Rows from block 2 of the encoder of a small masked image model, named by matrix and row number. Rows with one number belong to one neuron. Each number is 128 + 32 x the weight over its row's rms, rounded and kept within 0 to 255. All counts start at 0.
After each neuron's rows are labels from the 100 images, of 14848, where the neuron reaches its highest value: "peak on" is the class under the peak. Only what is clearly more common there than usual is listed. The data: patchworks of several textures. In brackets: how many of the 100, against the usual share in percent.
# fc1: MLP up (encoder.blocks.2.mlp.fc1.weight, 256x128), inputs 0-63
# fc2: MLP down (encoder.blocks.2.mlp.fc2.weight, 128x256, transposed), outputs 0-63

fc1.101 [131 198  96 168 111 135 114 115 148 194 109 123 113 116 130 206 133 124 126  93 143 100 141  73 147  57 101 111 113 127 183 107 102 223 160 105 102 169 100 141 126 163 109 108 122 114 120 111 163 103 153  73 108 101 124 175 132 111 128 106 117 139  82 165]
fc2.101 [147  98 196  99 124 201 169 146  95 118 112  80 153 100 117  80 153 101  99 147 174  83 122 131  72 206 191 150 172 117 106 133 174 132  91 189 161  86 116 129 126 102 152 117 123 123 171 130 117 120  72 149 239 102 129 109 100  84 127 154 131 193 155 137]
peak on: dotted (71 vs 3.1)

fc1.91 [117 162 143 127 115 116 123 174 120 145 165 147 154 155 133  61 164 166 137 105 127 141 111 152 132 125 149 143 116  64  94 100 140 105  81 175 133  46 147 176  76  80 152 208 108 154 148 146 132 158 193 129 142 121 106 101 149 123 128 152 138 155 158  31]
fc2.91 [ 83 151  93 154 117  35 153 126 168 146 121 145 111  95 109 124  94 151 156 196  58  96 144 129  92 141 110 123 108 191  98 125 188 145  76  66 122  80 148 126 105 138 169 128 130 155 104 149 112 116  79 109 145 109 135 116 140 173  80 126 166  53 141 164]
peak on: dotted (38 vs 3.1)

fc1.63 [109 141 111 116 152 138 116 148 160 165 120 148  99 128 108 136 133 158 137 132  96 146 155  25 150  95 137 144  92  99 167 125 131 214 208 133 159 153 108 136 187 143 129 117 132 126 102 110 150 123 158 108  95 131 123 148 151  96 123  58 170 139  70 152]
fc2.63 [113 128  96 121  96 171  68  71 100 106 135 141 123 132 122 168 125 105 156  90 179 123 164 162 213 159 109 154 168 135 158 106 161  95 183 110 146 140 170  87  23 111 107 167 114 155 127 169 115  99  84 121 157  97  97 101 138 171 140 126 116 113 117 120]
peak on: speckled (26 vs 3.3)

fc1.161 [113 136 103  87 123 137 124  80 174 155 119 180 128 156  99 171 134 122 108 141 134 150 116 103 134 158 157 132 141 146 107 141  78  96 156 101  82 113  57 161 121 160 155 135 141 139  42 117 190 147  59 175 122 113  48 122 167 152 140 172 137 140 159 162]
fc2.161 [156 172 146 129 159 118 121 154 123  97 115  89  92 129 123  70 192 107  75 155 146 151 176 167  70 107 152 119  79  88 170  81  97 143 147  94 109 142 125 160 132  86 150 116 137  96  86  98 121 141 121 160 139 146 178 129 159 114  90 172  62 175 159  76]
peak on: triangles (45 vs 3.1)

fc1.156 [172 169 174 132  99 106 140 134 139  90 156 126  68 117  97  90 145 175 101 127 136 152 155 135 153 182 141 122 126 104 173  77 181 116 103 134  96 147 123 167 151 126 164 209  90 100  93 176 144 119 139 148  95 104 133 108 114  56 155 149 123  96 164 158]
fc2.156 [112 155  88 127 134 116 198 119 154 193 132 154 148 101 121 120 121  80 106 147 148  77 114 112  88 127 143 148 152 139  66 176 103 144 163 146 138 125  78 171 135 115 124  36 121 127 121 107 130 118 100 124  63  73 172 157  62  73 147 154 128 153 121 144]
peak on: dotted (25 vs 3.1)

fc1.113 [ 85  94 133 140  81 127 175 106 154 185 146 137 113 111 134 139 103 105 186 179 138 132 133 136 140 172 173 128 169 106 112 145 154  86 166 137 105 111 182 152 140 114 145 100 144 136  88 150 119 115  91 122  80  84  84 140 162 159 197 115 151 125 146 121]
fc2.113 [131  84 155 146 107 109 153 121 180 125 123 103 145 121 139 160 117 184 127 105 151 126 130  82  80 182 148  83 152 132  89 169 161 134 205 132 170 176 195  70 132 121 119 157 100 164 171 148  90 181 108 141 123 142 134 128  96 173 131 108 189 125 138 102]
peak on: grid (36 vs 3.2)

fc1.207 [141 114  79  93 119 135  79 133 140 140  88 188 161 132 128  98 109  78 119 139 116 116 160 127 137 143 144 113 159 103 133 202 132 139 138 147  86 152 176 130 156  77 213  77 179 147 150 185 157 115  76 121 163 167 172 189 110 104 106 144  93 112 119  71]
fc2.207 [124 110 190 159 141 116  95 128 152 151 203 124  99  85 119 175  75 143 106  55 168 116 141 150 100 131 135 152 104  95  96 151 154 103 137 132  90 132 145 119 148  81 120 200  79 180 146 115 115  81 116  96 124 110 111 200 149 129 127  87 146 111  61 171]
peak on: dotted (33 vs 3.1)

fc1.173 [ 86 138 151 106 107 136 118 163 179 145 127 158 125 100 186 126  95 118  91 169  95 200 109 180 128 165 151 165 141  91 159 153  89 135 173 134  75 134 150 124 151 154 155 108 167 149  86 168 116 130 193  73 134 115  84 156 129  99 169 118  97 117  93 111]
fc2.173 [124  86 150 121 119 172 122 125 227 184 142 108 178 180 118  95 106 159 141 161 133  74 111 156 130 134 191 136 118  92 100 158 152 160 127 133 153 102  50  94 149 145 117 133  98 123 107 121 190  86 115  52 124 177 128 164 175 141 130 165 160  71 119 160]
peak on: dotted (26 vs 3.1)

fc1.130 [169 166 108 158 131 112 111 125 109 168 118 171 131 109 120 123 136 110 176 147 171  95  97 164 140  50  77 107 153 132 101 137 147 184  89 142 158  89 104 118  65  94 157 153 157 106 107 107 129 146 111  96 103 159 161 117  49  81 137 168 168 122 204 145]
fc2.130 [115 117 122  88 149 105 192 120 106 138 147  99 144 107 146  89 139 102 120  74 149 166 122 169 171 199 174 195 101 124 128 128 105 129 155 173 119  77 149 185 157 147 135 140 127 151 166 175 128 163  96 143 149 102 146 135 133 103 139 126 141 129  94 149]
peak on: speckled (44 vs 3.3)

fc1.239 [112 129  94 153  90 149  90 134 139 128 102 133  91 120 111  88 175 125 147 171  90  96 137 100 118 178  26 144 105 120 174 110 179 127 114 173  68 120 150 170 169 115 144 144 101 169 101 100 122  92 162  78 105 112 108 109 162 138 134 102 119 126 139  91]
fc2.239 [141  99  69 139 151 191  99 141  92 116 106  49 128 111 118 137  97 176 155 154 134 134 142 120  63 137 100  94 128 157 140 124 107 136 162 135 102 130 118 126 146 110 127 165  50 174 133  88 137 120 104 143 167 163 116 191 148 126 143  89 129 129 129 178]
peak on: marbled (29 vs 3.2)